python train.py --dataset="dead-leaves pictures: piles of overlapping shapes" --text_encoder_norm="layernorm" --text_encoder_parallel_block=false --activation="silu" --widths=[64, 128, 128] --upsampling="transposed_conv" --batch_size=64 --epochs=12.6 --weight_decay=0.0
Rows from block 5 of the denoiser of a small text-conditioned image diffusion model, named by matrix and row number. Rows with one number belong to one channel. Each number is 128 + 32 x the weight over its row's rms, rounded and kept within 0 to 255. All counts start at 0. Numbers have three digits each.
After each channel's rows are labels from the 100 images, of 14976 (inputs lightly noised), where the channel reaches its highest value: "strongest on" is what is common among them; "colour at peak" is the nearest of a few named colours to the mean colour under the peak. Only what is clearly more common there than usual is listed. The data: dead-leaves pictures: piles of overlapping shapes.
# convs0: first 3x3 conv (model.mid.2.convs.0.weight, 128x128x3x3, each kernel summed), inputs 0-63
# convs1: second 3x3 conv (model.mid.2.convs.1.weight, 128x128x3x3, transposed, each kernel summed), outputs 0-63

convs0.70:119147115157055127109128106141178111145132137129084113103097178160172161118153154158145103165168085164110044134101156117114119112157142157152147121098150170118123090152070152101146108200161163
convs1.70:147118137084219118126099117121090145069132121155193131198126090089148094156048163071128154123125106080155156083128149089101139133088121049140178139159104118148128174137148090157143142106115115
strongest on: shaded; dark
colour at peak: black

convs0.58:125160125092185132138179140125125124135150143100136149095108070218122127100151138116160116175166134116129119116088105178129163125114160072117125148081131080152151098202150052148084170124177190
convs1.58:124092086127068133049074163120110069134154139169123120114125113106127135146111125116154116088093146188100162123114082093130061107112091144122121119145127171115135128101090172195186153161096089
strongest on: textured; small pieces; dark
colour at peak: black

convs0.1:081214086127176099197147123190164065123124078131105121166084080120144119122098134123162112092142098181121147168139128126094149131160093099119150145163158131153121119112141152204083111121159114
convs1.1:166124142142060105158141104091160165084127138106170162065110179118096106138160109152111141149154203119110120206139159139115119120142179145135126069133093093102072117157126139123125120083073159
strongest on: large pieces; shaded; dark
colour at peak: black

convs0.108:138035147096096127087105137096121094185101111120175103101140106131116166154077177128154182105139130163170103105095074130122116129112087102127055151118165163137098124117131161115125120168063117
convs1.108:163158135107147154139096119155156165134161120136097123166080120120108117071103106120198064194114076178092078102124142133114136172125167186110157167113082173196091121126087144132111081087144153
strongest on: dark
colour at peak: black

convs0.7:147094111162054176173130121157121141131118126144113079106161145157107158121088131185079163131174189107208118125105049178145091092138123136172165154127196121112136091182115115136139115155070124
convs1.7:066106097043145123096104122108121111155117095078122148166070147096161120102116149077154105120033079156068144168175139130083107116125116148060111103169098123130149181057165125114145109122160098
strongest on: large pieces; textured; dark
colour at peak: black

convs0.51:122126107155181096158151116129140071064090108142067166130098116130208118125048173092157149116094132098110115148069179113105102154188205146120129118127112154130097082083143098095156100083159105
convs1.51:118112124080150117150168112134101193142168140171144109109152137107086158090091053110192095127191137182103140114134075121129139147133126149154120154153156083123057154178129184138141187110137092
strongest on: shaded
colour at peak: black

convs0.113:117127129143090146066150122126112145149119137124156109151178161114154108113108114075113111123120096082125109130097105138142063118153157100141122165154140132123181102161079152122133091207120183
convs1.113:121187107110187089134101170112166144131126099081150187117164164108146109110098133160141129164133203149133165104098196114129093157125126132139138106139187098099143109152131115181120111144056082
strongest on: shaded; dark
colour at peak: black

convs0.91:131105092095145129097140084099103097137097125121099096081186098091164110117081144060144193148111109086185092106069144161148150130068188064125082144081157143093127162097128153173102216141092182
convs1.91:115142152128121094149164124127137106117107175110144153181069166124120135147153075095089062059120083125082130145136100147141127096145055156119176115191101128146117104092146154094169065122137086
strongest on: dark
colour at peak: black

convs0.97:100061075154089079120111125123122120112065105089123155131134156112163187144147138138171175137117189175177089149126145152076106170111128054173095159162111088120109109123130110110100138091148064
convs1.97:098145173159172179144135143173136140217195113137105120105124113104033146123144112145121090139140136103054167138154098145130154142177149154072093118172145207183116100081113145080138155119096151
strongest on: dark
colour at peak: black

convs0.65:115146158142123134092137136103132127125098113093071130129101177128104133138102142203116064213131147129121142090086133143115162153097085110161131098149161093055134146160154141090111126115176119
convs1.65:135123109096092126067117122166120120177179125118149147145150154096166085091110127088166196086138130086119165147145128100153056122124101120096166141095142125174088098183102124138195191176123107
strongest on: shaded; grey
colour at peak: black

convs0.42:144135071070212151161142166108114110168070095167106148104119134142130123109097136083165132096050125090154135149108127093168096109101104119128122124146158101097121142093151169166198144139080127
convs1.42:182098166058124114175091114086103125086137169145141193106171158129133174176175154139168099175097130118166120071120138148112136117082122119115139104089126173160099168150088057105165057138193146
strongest on: large pieces; shaded; flower
colour at peak: black

convs0.32:096138111146084122140185104122148079140109103091105111114106168118104172064142081139175158231107151151098112120147127074143205151095139102119081087148163109135095109101108135162074100137095157
convs1.32:163079138131128134083091114116160134114077164147143149137114120124133086165109168134115085058145085093145111112144151100144068119114127106109170116137012168107128146123134105087165144124159068
strongest on: shaded; grey
colour at peak: black